Rows from block 9 of a small spectrogram enhancement model, named by matrix and row number. Each number is 200 + 30 x the weight over its row's rms, rounded and kept within 0 to 999. All counts start at 0.
Before each channel's rows are labels from the 100 clips, of 14976, where the channel reaches its highest value: "top examples" is what is common among them. Only what is clearly more common there than usual is listed. The data: simulated sounds of rotating machines with and without faults.
# conv: 3x3 conv (model.decb.0.1.conv.weight, 256x256x3x3, each kernel summed), inputs 172-214

top examples: piston engine
conv.108,170,177,214,172,167,208,200,164,124,172,182,118,144,166,194,216,175,193,168,189,168,177,194,166,200,194,172,155,175,119,187,229,146,156,183,181,219,218,175,193,215,196,214

top examples: thin (high-pass); conveyor; turbine
conv.113,211,198,250,201,201,188,201,153,225,184,186,245,259,194,172,176,171,127,209,224,223,122,151,211,207,191,191,232,170,230,241,189,165,187,180,207,161,220,226,197,203,141,204

top examples: air leak
conv.147,195,229,198,153,188,166,197,145,130,200,189,164,152,165,201,240,188,206,190,190,205,192,143,215,178,207,215,218,187,157,203,201,176,215,191,233,150,237,196,197,223,194,190

top examples: compressor; piston engine
conv.124,209,281,184,169,169,174,195,164,227,232,198,242,226,202,178,242,180,202,170,229,254,193,157,204,159,209,238,238,218,186,222,183,173,186,185,184,151,177,182,179,155,181,229

top examples: fan; state: normal; text has "fault"
conv.200,140,211,273,228,200,185,170,233,173,115,172,229,259,194,180,216,181,217,188,218,212,187,199,173,204,133,204,217,197,180,211,216,207,216,207,279,148,191,222,142,199,207,217

top examples: conveyor; muffled (low-pass)
conv.138,198,159,301,203,210,168,189,210,226,246,212,213,172,202,202,171,194,131,225,202,192,186,192,195,211,263,184,214,179,231,205,162,182,210,217,221,174,213,240,240,175,139,222

top examples: piston engine; gearbox
conv.148,174,182,193,187,202,190,188,204,214,191,153,208,195,200,191,155,186,197,249,197,193,220,195,183,224,187,196,176,170,204,188,197,140,176,200,149,220,167,195,194,182,185,191

top examples: muffled (low-pass); turbine
conv.237,219,161,196,210,210,207,226,192,223,194,167,198,217,196,124,164,166,136,239,210,188,115,194,225,265,207,191,150,161,216,245,217,161,171,195,195,193,219,186,200,206,148,200

top examples: fan
conv.180,178,195,249,208,172,202,182,213,192,126,130,240,228,169,189,191,177,174,192,239,196,223,208,185,165,137,163,177,201,195,193,201,216,232,198,254,187,206,235,165,223,187,175

top examples: piston engine; air leak
conv.198,226,212,165,187,168,222,138,184,186,224,202,148,149,181,239,218,142,189,175,199,207,204,169,195,216,226,213,205,205,110,198,197,124,196,193,267,171,215,200,209,192,179,182

top examples: fan; air leak
conv.214,155,188,282,200,219,190,217,128,139,187,169,137,214,181,215,230,178,223,196,165,177,189,146,174,175,181,182,174,172,168,202,191,180,193,169,226,166,216,215,172,210,202,181

top examples: piston engine
conv.182,167,173,214,171,181,227,171,167,159,207,163,156,207,203,209,182,203,223,172,167,188,217,206,164,178,164,201,130,207,155,177,167,195,176,164,195,222,161,210,181,160,223,155

top examples: gearbox; conveyor; air leak
conv.120,160,177,249,176,201,223,162,245,175,224,165,200,210,181,193,170,220,190,199,172,186,191,250,176,202,176,193,195,198,155,190,172,210,194,205,225,165,211,269,175,230,195,138

top examples: fan
conv.69,163,185,240,180,215,222,200,185,149,193,204,186,256,177,160,186,208,179,169,186,174,184,203,185,180,179,175,207,166,226,215,214,170,169,195,266,165,195,216,170,228,166,240

top examples: piston engine
conv.249,204,206,237,187,181,214,169,219,178,153,150,230,220,206,178,198,184,188,224,225,198,232,200,201,198,127,210,180,209,192,208,222,171,223,207,269,186,165,212,147,220,214,205

top examples: fan; air leak
conv.243,214,205,187,251,186,189,207,186,197,172,245,173,164,187,190,266,213,229,221,189,193,181,198,172,212,220,180,200,204,156,259,202,195,276,222,218,211,208,196,192,195,236,231

top examples: compressor; muffled (low-pass)
conv.199,172,191,210,167,160,196,144,214,178,217,156,224,193,196,180,177,206,240,189,209,185,220,229,177,179,188,179,222,235,181,147,117,220,174,191,214,226,175,203,173,183,230,181

top examples: fan
conv.35,155,209,259,224,190,176,189,212,171,118,148,209,249,192,168,225,191,192,188,212,193,201,178,181,184,160,198,208,188,210,193,222,159,225,219,285,166,200,236,167,219,190,197

top examples: electric motor; air leak
conv.101,210,195,216,168,195,188,188,181,159,167,179,179,202,163,208,195,212,181,171,200,205,175,176,210,170,198,172,195,181,171,218,211,228,186,173,254,156,244,209,200,213,179,172

top examples: muffled (low-pass); conveyor
conv.121,200,226,209,174,181,187,194,147,167,218,220,148,142,194,238,215,138,195,169,226,211,155,139,221,180,236,213,221,203,193,184,206,188,182,174,171,188,221,214,244,209,183,162

top examples: air leak; gearbox
conv.201,205,171,224,178,186,189,202,177,129,164,187,180,179,161,193,210,188,204,205,218,204,169,199,196,176,195,167,170,180,161,209,196,187,228,185,263,191,250,214,207,225,194,173

top examples: conveyor; air leak
conv.71,161,153,263,200,210,202,155,225,145,161,165,199,215,177,207,169,178,199,195,181,186,202,218,164,190,143,166,137,196,176,194,194,243,206,178,221,176,255,258,154,243,197,185

top examples: fan; air leak
conv.137,150,193,256,196,214,219,230,124,144,212,183,145,236,185,198,233,183,220,192,185,179,190,149,169,175,200,179,189,169,193,214,175,177,181,172,234,177,202,209,194,189,202,205

top examples: conveyor; fan
conv.163,187,134,293,161,196,161,134,199,147,180,192,179,192,197,248,157,198,164,186,169,183,200,202,201,203,171,181,183,184,160,180,201,222,193,198,224,186,221,206,175,204,180,169

top examples: turbine; speed: slow
conv.9,224,212,213,174,215,191,189,119,214,224,183,130,154,184,224,214,161,187,174,158,234,138,160,217,204,194,190,197,195,225,205,189,226,158,120,163,170,198,215,192,169,187,183

top examples: compressor; air leak
conv.127,161,217,247,187,224,156,212,217,153,177,175,242,166,190,191,230,210,190,232,258,203,209,217,170,219,157,194,150,191,97,185,205,139,185,205,185,191,159,201,193,194,213,258

top examples: muffled (low-pass); compressor; conveyor
conv.30,162,207,253,150,190,180,236,131,160,194,196,143,196,171,211,241,198,226,202,165,181,191,152,175,161,192,183,223,176,156,207,126,178,200,199,206,180,172,199,182,132,201,204

top examples: gearbox; thin (high-pass)
conv.8,238,246,192,202,163,230,205,196,217,211,177,290,291,227,153,220,200,153,198,285,201,197,170,228,173,197,198,207,209,225,188,203,157,171,215,188,218,195,176,216,206,170,173

top examples: air leak; gearbox
conv.231,224,267,180,214,161,199,160,215,217,197,175,150,195,219,204,266,186,232,171,221,246,195,191,216,174,168,231,195,233,178,207,197,198,196,199,224,218,175,223,167,176,253,182

top examples: fan
conv.80,185,136,295,181,202,150,159,183,177,188,192,169,184,198,238,161,164,199,205,185,182,227,173,195,205,200,176,164,191,149,181,188,224,193,194,230,185,220,215,204,201,192,175

top examples: piston engine; state: normal
conv.76,207,219,183,201,181,213,163,182,191,234,187,181,216,240,176,200,180,233,186,176,217,213,187,213,182,184,249,187,237,206,183,183,192,176,185,222,222,120,213,206,173,238,160

top examples: gearbox; thin (high-pass)
conv.136,183,197,207,165,204,229,209,238,214,218,222,249,245,214,145,182,184,147,222,240,199,189,175,214,225,224,175,193,149,218,205,216,189,188,242,238,246,192,164,222,189,190,176

top examples: piston engine
conv.227,209,198,192,188,166,199,172,226,199,166,153,218,201,210,173,194,211,175,221,224,189,208,209,211,200,144,204,191,186,228,199,228,125,199,220,220,212,189,199,175,216,200,203

top examples: piston engine; state: normal
conv.156,236,235,224,181,146,197,198,212,226,154,128,240,227,188,160,211,201,175,199,245,202,215,197,229,144,171,187,216,214,211,198,183,185,212,208,217,203,179,214,194,208,189,174

top examples: conveyor; thin (high-pass)
conv.12,213,182,244,138,213,233,214,186,174,246,170,94,172,161,181,186,185,207,206,148,198,156,191,200,217,186,171,187,199,196,188,226,205,164,201,200,212,194,172,211,173,214,186

top examples: compressor; air leak
conv.10,167,215,183,191,191,175,228,226,207,225,193,245,183,214,157,202,220,192,231,268,195,202,217,196,222,188,180,170,183,177,190,183,157,181,202,157,194,170,178,185,177,225,265

top examples: thin (high-pass); conveyor
conv.183,195,173,237,184,216,180,207,144,230,197,185,205,219,181,184,164,181,125,198,185,204,133,170,188,214,210,171,203,160,211,231,197,201,141,178,201,152,205,221,202,176,131,205

top examples: air leak; electric motor
conv.149,195,169,241,212,196,206,198,171,162,166,206,180,192,173,181,189,155,171,205,210,205,136,184,201,200,181,187,206,160,158,228,215,177,215,197,280,181,249,213,189,244,166,207

top examples: gearbox; thin (high-pass)
conv.63,182,207,195,129,199,176,197,145,230,212,148,171,168,160,196,209,126,181,195,198,221,143,165,189,214,211,161,178,184,209,210,198,213,145,181,199,202,212,203,192,182,185,171

top examples: thin (high-pass); conveyor
conv.255,234,232,255,213,147,189,191,205,196,176,140,200,224,191,140,216,189,167,193,227,219,154,169,222,156,216,207,232,203,191,211,170,170,167,232,258,207,204,210,218,183,175,206

top examples: gearbox; state: normal; text has "fault"
conv.40,208,209,192,205,176,220,176,221,210,175,174,227,238,214,142,197,201,184,206,226,194,214,200,218,198,173,203,184,215,200,206,257,125,212,231,274,205,186,204,197,255,198,170

top examples: gearbox; state: normal; text has "fault"; text has "thin"
conv.81,211,226,217,199,158,213,190,211,210,161,149,246,268,202,152,205,192,144,197,244,189,205,182,218,174,167,176,196,199,210,198,224,143,218,225,243,209,194,200,196,241,164,161

top examples: electric motor; squeal
conv.73,173,199,193,179,149,185,155,202,168,201,139,209,213,195,186,205,194,221,173,203,197,207,205,158,134,201,191,229,200,223,148,134,190,188,177,222,250,199,207,198,177,214,182

top examples: compressor; thin (high-pass); conveyor
conv.215,179,236,227,145,197,201,212,190,233,202,125,202,203,176,202,214,214,156,218,189,210,163,218,196,206,226,182,245,167,211,243,157,172,198,172,214,209,180,223,197,180,157,137

top examples: compressor; speed: slow
conv.207,209,208,239,231,231,236,166,170,197,269,211,166,226,214,193,194,171,179,190,168,209,160,162,200,249,203,216,206,212,211,203,168,159,202,163,226,159,139,223,179,168,179,165

top examples: gearbox; state: normal; text has "fault"; text has "thin"
conv.98,206,211,247,215,172,222,191,207,214,186,165,261,294,207,160,192,193,122,195,257,187,191,189,216,172,177,181,199,173,200,205,206,129,207,206,223,208,167,206,209,209,146,159

top examples: muffled (low-pass); piston engine
conv.210,160,178,177,195,214,213,211,160,195,248,235,177,182,209,202,156,183,179,180,216,207,165,157,191,184,195,185,201,176,243,174,207,213,121,189,119,224,212,124,210,184,186,153

top examples: fan
conv.177,158,178,274,202,221,230,193,188,152,187,196,186,271,196,159,189,184,186,171,192,169,180,195,185,189,180,179,190,178,232,220,221,169,180,186,272,161,187,221,170,219,176,237

top examples: air leak; piston engine
conv.226,198,186,219,167,213,196,195,187,174,188,167,206,228,186,196,160,219,151,171,189,198,146,202,207,192,190,183,193,186,200,230,207,213,167,176,199,128,246,214,180,205,156,165

top examples: gearbox; air leak
conv.15,219,145,213,220,190,189,177,197,180,194,186,165,203,208,206,180,182,209,199,169,173,184,202,183,173,168,232,156,186,161,179,216,174,217,192,224,206,236,232,176,205,208,204

top examples: gearbox; thin (high-pass)
conv.129,218,217,221,200,145,204,189,202,227,157,135,242,247,212,163,199,181,152,195,243,194,204,184,219,160,172,182,198,203,213,192,190,167,205,217,228,217,162,190,195,200,177,174

top examples: compressor; state: normal; speed: slow
conv.58,201,263,205,181,159,218,171,170,184,254,173,184,184,210,197,251,153,244,171,176,235,191,175,210,175,188,217,241,228,213,182,174,179,170,139,221,168,160,189,191,170,240,188

top examples: fan
conv.195,195,139,248,184,207,157,148,209,161,198,197,199,223,215,256,147,199,197,195,180,183,220,208,200,191,162,177,192,191,216,195,176,245,184,204,224,208,226,209,185,211,185,172

top examples: conveyor
conv.86,139,169,234,181,195,211,158,268,122,236,191,210,150,191,154,172,215,208,179,193,178,190,272,161,215,210,183,170,200,144,188,182,197,197,223,206,165,247,238,202,220,211,143

top examples: turbine; thin (high-pass)
conv.83,188,175,248,196,213,223,203,198,194,151,134,249,239,190,180,169,188,126,215,254,173,191,184,200,173,165,159,186,163,205,212,202,147,220,198,218,198,178,202,198,210,164,177

top examples: compressor
conv.211,201,159,187,171,190,217,201,198,158,190,156,199,188,190,141,176,234,174,207,210,199,177,209,193,190,206,183,156,188,193,185,195,152,131,243,193,165,266,182,191,229,188,178

top examples: fan
conv.5,148,185,255,201,225,211,216,141,159,178,194,156,221,188,191,213,168,246,191,164,188,178,170,152,172,155,190,153,206,157,180,184,208,177,156,219,191,204,230,154,179,236,180

top examples: fan
conv.88,173,209,243,226,171,188,187,208,173,107,151,220,240,188,158,221,169,189,190,238,201,185,185,184,187,161,194,191,200,192,203,215,179,224,212,274,167,215,207,160,206,206,224

top examples: thin (high-pass); conveyor
conv.65,209,173,233,216,208,214,215,185,213,182,191,225,231,207,133,169,155,136,235,225,204,139,180,224,246,186,206,169,172,206,227,219,149,175,192,237,191,203,193,192,204,155,196

top examples: fan
conv.153,165,204,263,207,233,235,213,191,231,182,154,203,251,192,183,196,162,233,207,204,210,199,195,163,175,146,206,167,230,168,167,157,219,176,185,223,191,161,254,171,156,209,191

top examples: piston engine
conv.21,246,232,216,192,141,196,202,221,217,170,124,228,221,192,138,213,208,176,200,248,207,167,188,228,144,192,201,219,213,204,213,181,178,166,229,222,216,208,204,204,207,193,191

top examples: turbine
conv.27,189,203,188,139,202,181,192,144,233,227,143,154,158,162,199,212,110,182,190,176,232,144,168,202,222,208,161,173,187,218,198,199,214,144,173,180,196,206,217,192,178,189,167

top examples: compressor; speed: slow
conv.196,184,230,166,179,202,169,200,181,245,230,204,147,183,201,181,212,147,173,188,179,217,168,202,190,214,228,193,210,170,155,180,198,216,132,218,217,189,171,171,225,125,159,196

top examples: piston engine; state: normal
conv.111,206,207,187,252,170,248,186,183,226,181,183,203,227,227,146,188,144,147,189,201,211,177,170,235,236,194,235,203,195,200,222,222,144,179,194,225,190,190,188,201,213,162,225

top examples: gearbox; thin (high-pass)
conv.206,222,237,216,202,160,217,190,213,227,168,146,256,272,211,155,208,189,156,196,250,197,209,187,227,170,171,186,205,210,218,191,220,155,216,223,241,209,174,198,200,227,176,161

top examples: conveyor; air leak
conv.135,200,159,269,173,201,248,191,186,179,197,198,225,221,192,233,164,201,182,210,202,194,179,223,199,198,199,228,170,199,186,204,225,247,211,176,237,160,233,172,187,234,183,188

top examples: thin (high-pass); conveyor; turbine
conv.4,209,219,216,150,187,215,162,161,216,239,104,136,197,130,198,214,179,205,167,149,221,155,168,193,191,196,180,219,177,166,201,170,222,168,183,222,177,203,230,207,154,189,181

top examples: fan
conv.13,162,160,272,239,244,219,191,219,198,201,160,204,264,211,174,182,161,211,193,205,199,185,215,153,200,164,176,120,217,201,194,192,216,169,196,249,160,202,250,159,212,190,203

top examples: piston engine; state: normal
conv.152,240,205,191,189,165,207,180,225,216,174,168,230,210,221,143,190,206,173,222,216,200,224,215,229,195,168,214,202,212,210,209,219,145,206,211,243,209,146,199,187,214,196,186

top examples: turbine; speed: fast
conv.232,168,205,238,123,206,175,207,184,200,194,158,240,153,190,172,215,164,182,220,209,226,188,176,211,198,188,201,183,196,207,227,164,165,224,168,185,205,164,216,186,186,195,171

top examples: fan
conv.118,175,169,217,156,216,189,203,176,196,200,175,193,224,154,143,159,203,162,182,185,181,187,187,175,187,184,176,179,164,180,196,197,166,137,216,251,174,207,242,182,218,132,220

top examples: muffled (low-pass); turbine; fan
conv.20,183,222,220,202,191,183,211,132,129,186,206,147,184,192,201,258,175,227,199,176,200,195,129,199,170,208,221,203,201,180,214,184,174,247,185,224,160,221,205,197,207,212,206

top examples: electric motor; thin (high-pass)
conv.221,217,200,212,184,200,196,195,150,182,182,193,181,194,169,209,194,203,169,192,173,210,111,174,206,213,183,194,237,186,186,262,197,198,201,168,189,133,225,219,170,202,168,201

top examples: fan
conv.49,178,187,243,201,187,213,169,225,183,121,137,235,227,185,177,183,169,184,210,227,191,213,194,188,200,136,187,173,202,211,192,221,202,224,216,294,171,206,233,161,240,208,201

top examples: compressor; speed: slow
conv.254,181,185,168,225,163,201,146,137,196,227,230,207,175,199,212,155,198,164,147,197,185,199,171,190,170,188,182,246,169,225,176,191,198,140,188,166,223,172,158,187,150,170,180

top examples: gearbox; thin (high-pass)
conv.204,226,206,237,208,161,203,185,198,223,175,163,241,263,202,152,194,181,122,189,254,192,160,179,224,171,193,187,211,174,232,209,206,104,188,218,239,206,210,195,215,215,152,190

top examples: thin (high-pass); conveyor
conv.94,192,200,218,160,211,185,205,145,225,178,161,194,165,176,195,205,115,177,203,201,225,152,160,203,210,179,184,176,187,196,226,191,194,185,157,190,187,194,205,166,184,185,186

top examples: fan
conv.246,156,208,253,231,202,170,193,224,165,126,195,204,259,209,145,221,178,226,198,201,203,207,183,193,198,156,224,235,208,201,205,241,189,213,210,327,162,171,194,147,221,212,241

top examples: air leak
conv.213,176,215,230,192,158,199,163,184,171,145,133,178,193,193,200,205,199,215,190,175,208,209,207,180,165,152,204,194,222,181,162,177,168,195,185,220,212,127,212,177,192,208,168

top examples: air leak; piston engine
conv.62,167,243,238,236,215,195,204,137,139,192,181,162,232,200,189,267,188,249,183,167,196,204,130,180,166,184,231,228,209,198,214,206,180,247,197,250,134,211,221,173,213,222,224

top examples: compressor; speed: slow; muffled (low-pass)
conv.236,190,253,174,209,158,224,156,141,179,258,221,205,187,205,178,258,200,220,174,225,217,201,166,190,149,200,194,252,218,204,208,159,191,228,204,223,203,165,190,177,158,228,179

top examples: compressor
conv.172,187,222,172,157,149,216,145,216,163,204,162,226,220,208,184,215,206,247,173,209,199,209,237,194,178,174,203,234,240,217,154,127,204,215,200,211,225,187,191,165,195,232,169